A small spectrogram diffusion model, trained from scratch: arch uvit.
Rows from block 7 of a small spectrogram diffusion model, named by matrix and row number. Rows with one number within an expert belong to one neuron, the router's apart. Each number is 50 + 15 x the weight over its row's rms, rounded and kept within 0 to 99. All counts start at 0.
After each expert's rows are labels from the 100 clips, of 14848 (inputs lightly noised), where the router gives the expert most weight on average: "strongest on" is what is common among them. Only what is clearly more common there than usual is listed. The data: songs of 200 made-up bird species, synthesised, often over outdoor noise.
# router: router (model.blocks.7.mlp.router.weight, 32x128, trained with AdamW), inputs 0-63
# up: expert up (model.blocks.7.mlp.up, 32x32x128), inputs 0-63
# down: expert down (model.blocks.7.mlp.down, 32x128x32, transposed), outputs 0-63

# expert 29
router.29:69 40 60 57 83 48 57 56 39 55 30 36 67 40 49 64 30 65 75 34 36 38 44 63 43 77 19 41 65 71 72 38 54 52 70 52 54 44 41 55 62 62 34 44 70 36 15 31 51 70 42 41 32 27 43 35 45 56 40 44 61 24 74 56
up.0:41 50 60 50 67 31 54 54 39 84 39 35 45 71 41 49 17 34 07 47 31 35 62 62 34 36 36 62 24 48 34 34 61 40 64 42 44 89 34 57 59 56 40 55 64 36 45 25 56 22 50 34 54 52 53 23 55 49 35 56 69 47 58 65
down.0:69 64 45 41 65 58 43 58 19 42 51 38 34 45 74 52 91 60 43 31 40 75 59 55 48 68 60 56 56 66 42 73 56 25 54 62 21 13 40 43 29 71 43 46 64 33 32 56 34 26 24 51 33 50 60 48 34 26 33 42 27 36 53 46
up.1:53 35 49 65 64 52 46 50 37 22 71 39 26 37 73 58 63 43 25 47 74 59 49 42 53 37 58 66 60 65 48 32 26 53 33 67 70 41 81 56 41 48 51 71 49 68 69 66 42 56 42 61 34 41 48 09 50 56 50 60 35 66 66 42
down.1:42 47 37 18 69 51 45 58 46 40 38 27 45 51 37 43 40 22 65 50 51 59 44 76 85 39 55 54 87 36 53 61 80 46 40 45 38 63 43 56 48 42 86 49 56 25 46 28 43 61 72 66 42 52 60 48 44 65 61 59 57 55 47 34
strongest on: low song; rich in harmonics; harsh note

# expert 24
router.24:30 73 27 52 37 44 58 39 39 46 32 39 60 69 58 39 42 76 50 70 47 44 76 51 48 65 50 30 64 41 55 32 20 52 31 43 29 62 47 58 38 44 65 53 40 28 64 41 55 33 56 67 70 39 20 70 44 38 44 67 52 70 45 44
up.12:54 25 30 38 57 05 63 81 55 47 38 67 39 44 49 41 48 44 46 62 18 38 68 32 43 36 53 68 70 62 57 79 50 42 35 63 60 43 48 28 41 55 40 29 48 36 74 52 31 66 58 41 64 54 64 44 42 51 61 36 43 16 59 56
down.12:45 63 73 46 46 45 47 51 54 36 48 40 52 33 49 61 74 30 38 53 50 43 37 41 54 47 52 47 55 53 54 38 52 41 52 22 46 66 61 73 19 56 76 33 45 42 54 40 34 46 41 48 54 60 50 43 87 20 29 29 35 49 42 39
up.13:34 54 08 35 70 12 63 69 56 57 50 57 53 48 73 56 60 40 46 56 61 43 71 47 60 47 33 82 50 56 36 64 48 75 15 40 48 59 37 64 47 56 53 40 45 89 53 53 45 70 30 43 36 71 62 30 42 28 37 39 28 34 74 71
down.13:40 54 49 70 54 62 31 45 88 42 59 64 53 47 41 56 41 46 63 40 11 59 48 30 48 52 58 70 53 49 44 38 47 55 47 44 15 59 28 70 56 84 66 70 47 42 79 63 56 35 35 51 40 51 55 39 57 46 37 43 45 46 28 44
strongest on: rain; text has "over"

# expert 27
router.27:15 81 59 44 76 82 53 34 38 40 73 39 17 58 62 61 65 45 29 67 56 49 37 32 43 68 55 65 52 48 78 45 69 21 67 38 37 58 57 51 37 62 57 46 64 39 35 47 54 47 33 27 59 23 50 38 53 43 57 63 43 61 46 75
up.11:35 38 77 19 46 66 18 43 59 82 33 62 31 36 50 60 37 83 36 59 66 60 46 43 41 55 26 63 62 33 43 37 58 48 53 47 54 73 63 40 59 51 66 53 61 25 30 64 71 46 59 52 42 41 43 16 52 43 69 58 50 39 64 15
down.11:61 48 64 45 63 55 67 39 35 58 60 48 89 50 41 58 71 57 44 42 61 44 51 48 56 42 43 45 65 47 82 42 36 58 36 65 50 45 61 56 23 51 53 75 47 87 55 44 52 75 70 68 68 44 83 55 68 66 49 41 15 52 25 44
up.12:40 32 42 45 58 55 53 47 61 52 55 76 21 58 39 62 38 65 49 46 41 71 38 52 39 62 50 83 47 57 51 28 26 47 38 78 44 57 84 47 53 52 62 68 52 57 55 69 34 61 64 54 50 58 63 07 42 56 29 29 70 57 59 45
down.12:60 70 62 32 45 45 72 42 77 49 49 29 63 57 59 31 75 65 47 58 52 72 55 13 39 70 68 54 43 55 34 38 47 45 45 43 60 55 69 49 65 59 68 52 27 71 61 56 45 42 51 17 55 49 34 65 53 25 29 50 44 41 64 58
strongest on: harsh note; pitch: middle; first syllable: harsh note; dip

# expert 5
router.5:43 29 70 47 51 61 43 48 72 32 55 43 49 38 62 61 66 45 23 34 52 39 70 60 67 31 76 50 45 52 50 67 60 65 62 49 48 51 23 83 53 48 43 39 30 58 71 68 19 59 34 49 49 23 54 73 79 42 62 47 45 50 53 63
up.0:64 47 71 65 53 70 42 80 35 62 47 53 54 39 38 00 39 56 40 58 69 28 62 50 35 44 40 29 63 55 41 45 57 57 55 55 50 43 53 53 42 77 64 51 45 52 60 44 54 55 61 64 44 39 43 77 56 70 43 41 65 48 48 35
down.0:66 62 21 34 23 38 42 33 38 13 49 34 49 70 39 64 54 54 55 48 59 51 25 85 64 57 46 67 53 51 41 34 52 34 73 63 43 53 35 53 59 42 52 49 62 65 47 32 74 36 46 44 37 39 48 54 58 65 64 48 34 35 72 38
up.1:30 20 34 41 63 20 61 70 55 48 32 56 60 63 62 52 23 53 55 37 35 37 35 43 69 62 71 50 25 49 43 54 62 17 71 64 55 38 74 25 64 33 43 50 51 72 53 46 52 32 50 57 55 29 56 69 75 50 71 48 46 68 51 57
down.1:58 71 41 49 60 31 29 48 74 40 54 36 39 31 48 36 79 25 35 49 59 55 51 36 68 58 49 64 48 46 77 53 56 46 59 56 40 29 18 33 61 76 52 64 65 50 26 49 44 64 46 23 33 41 34 63 50 49 62 57 70 47 49 65
strongest on: high song; reverberation; text has "reverberant"; text has "room"

# expert 31
router.31:34 26 40 52 29 59 28 41 65 30 55 25 51 56 35 36 30 62 41 60 71 46 36 43 56 33 55 27 25 23 32 58 35 66 23 52 59 79 57 41 67 44 47 66 32 36 62 51 50 28 72 52 34 63 54 64 49 55 57 78 50 81 29 42
up.0:52 72 51 58 52 62 53 42 50 13 43 62 53 46 59 20 46 71 53 64 66 61 37 40 85 65 48 40 51 41 38 52 33 73 61 57 38 75 33 33 73 64 61 45 44 44 59 71 48 40 40 59 57 46 39 50 40 76 33 38 73 25 37 35
down.0:19 76 59 76 57 48 48 54 71 42 56 57 33 40 07 42 65 24 44 42 15 37 33 45 57 59 41 58 54 54 82 42 51 26 45 30 43 62 61 53 60 38 43 36 42 54 48 51 71 46 43 60 43 47 55 65 50 35 43 75 57 64 67 36
up.1:65 75 65 65 50 78 52 50 44 30 37 49 60 53 27 51 39 64 56 41 44 33 62 75 53 49 37 44 44 44 31 44 56 60 64 71 74 41 58 53 37 51 55 93 63 54 42 63 71 47 74 28 58 63 60 83 37 30 29 88 55 60 57 20
down.1:51 37 45 62 35 43 43 46 40 52 59 34 78 55 30 71 44 57 74 51 63 65 43 43 48 44 55 07 29 18 41 53 36 31 50 65 49 76 49 55 39 31 35 72 44 47 62 27 42 66 64 53 75 49 40 37 62 70 74 54 65 44 84 46
strongest on: reverberation; text has "room"; text has "reverberant"; steady whistle

# expert 8
router.8:34 43 54 40 20 53 71 68 52 77 49 61 69 43 33 49 33 40 24 52 36 87 38 47 53 34 59 60 73 39 22 17 36 33 64 29 44 25 65 23 54 62 55 62 36 55 42 35 73 68 44 52 72 74 48 32 24 47 58 42 70 50 50 70
up.0:48 59 65 77 49 60 76 38 23 32 56 46 62 36 23 49 74 64 47 22 55 75 74 63 69 37 29 83 59 35 35 53 35 50 61 47 83 47 49 38 53 38 50 65 41 63 31 46 56 48 44 67 62 47 47 75 53 47 46 45 51 37 50 82
down.0:41 10 45 48 67 60 46 54 77 52 52 51 43 31 75 99 62 28 48 41 79 28 26 42 58 51 37 38 52 64 59 41 63 73 39 56 45 34 45 51 48 75 40 42 52 38 50 53 38 63 46 55 56 60 49 40 50 50 49 48 34 56 69 45
up.1:59 24 39 40 53 80 35 56 42 80 39 74 70 58 70 86 34 55 21 48 36 38 48 65 52 58 56 79 66 69 36 34 61 42 75 66 35 29 68 21 43 38 63 54 60 82 31 49 41 60 58 51 66 43 64 27 38 61 51 38 58 12 68 61
down.1:59 49 63 53 64 23 64 52 95 32 49 46 59 66 48 39 64 75 47 62 35 66 47 23 49 64 70 31 47 56 67 54 39 57 67 37 64 63 47 51 42 56 69 50 28 34 48 54 55 48 51 31 58 49 39 52 64 62 25 58 32 56 54 73
strongest on: buzz; first syllable: buzz; first syllable: warble

# expert 20
router.20:34 17 49 57 34 66 41 52 43 39 50 42 43 69 43 30 55 59 61 64 54 37 51 44 55 47 63 51 12 20 54 72 55 44 54 64 50 50 56 63 47 36 49 57 36 32 66 68 55 33 58 45 46 61 50 52 66 31 60 73 65 55 47 53
up.12:31 34 71 60 68 41 53 75 35 23 61 60 51 50 68 67 63 26 45 51 37 47 50 70 37 26 60 73 62 61 58 25 60 48 50 47 40 25 41 53 56 48 36 48 63 42 66 46 60 87 58 45 45 40 66 50 54 58 78 49 38 16 59 48
down.12:44 30 57 69 14 39 44 96 18 48 49 36 41 60 43 43 59 58 72 50 77 52 68 43 42 48 47 54 43 47 46 65 63 44 81 54 51 47 65 37 55 56 60 47 27 27 33 55 57 27 37 75 59 58 34 61 55 36 63 57 52 44 50 45
up.13:48 48 40 51 56 58 54 77 23 40 31 80 46 51 37 24 43 70 71 45 58 28 88 42 46 27 35 60 21 60 47 45 72 54 59 58 43 55 55 68 56 42 62 39 72 44 49 69 48 35 67 47 43 46 52 43 56 60 34 50 62 25 48 47
down.13:52 20 55 64 35 40 48 25 74 42 61 35 49 44 57 59 53 60 32 56 30 74 49 31 50 63 32 43 62 69 46 51 60 49 75 57 54 63 76 33 65 53 27 45 29 57 50 67 48 44 33 60 30 52 70 59 40 40 44 37 54 83 49 81
strongest on: reverberation; text has "room"; text has "reverberant"; warble

# expert 16
router.16:68 47 41 61 57 44 35 53 15 70 39 53 46 45 59 64 40 71 76 48 32 46 47 80 39 68 48 45 83 80 64 48 64 34 46 66 68 33 40 69 55 53 54 64 34 55 29 19 40 69 36 28 29 41 51 34 60 36 50 39 70 36 76 56
up.0:78 64 55 42 27 56 51 83 37 54 43 28 37 69 43 28 49 56 47 74 49 45 50 59 36 49 53 32 63 49 35 45 51 49 34 59 57 29 35 54 52 61 45 48 33 76 62 38 59 57 47 61 48 46 64 87 11 42 50 60 39 52 72 65
down.0:56 48 22 38 45 61 35 40 53 44 44 41 75 46 42 33 05 53 35 44 63 78 40 72 68 47 37 47 37 77 60 53 46 66 45 35 48 30 60 65 75 42 58 66 32 50 53 09 67 34 54 54 70 47 25 34 49 42 68 47 33 40 67 30
up.1:34 56 43 48 38 40 48 56 42 41 54 31 64 44 45 41 16 77 58 53 00 60 41 26 44 37 66 65 61 34 61 19 60 30 33 34 61 65 38 49 66 44 55 48 50 28 15 44 61 70 37 46 51 85 54 39 62 49 56 40 81 51 57 73
down.1:29 50 11 69 51 36 51 47 49 12 56 61 46 71 57 51 39 76 63 64 59 26 54 71 28 47 52 52 90 29 52 66 67 65 35 34 44 41 50 58 37 57 55 36 59 23 44 60 60 56 46 65 59 09 50 58 83 44 54 60 45 28 53 35
strongest on: low song; rich in harmonics; first syllable: warble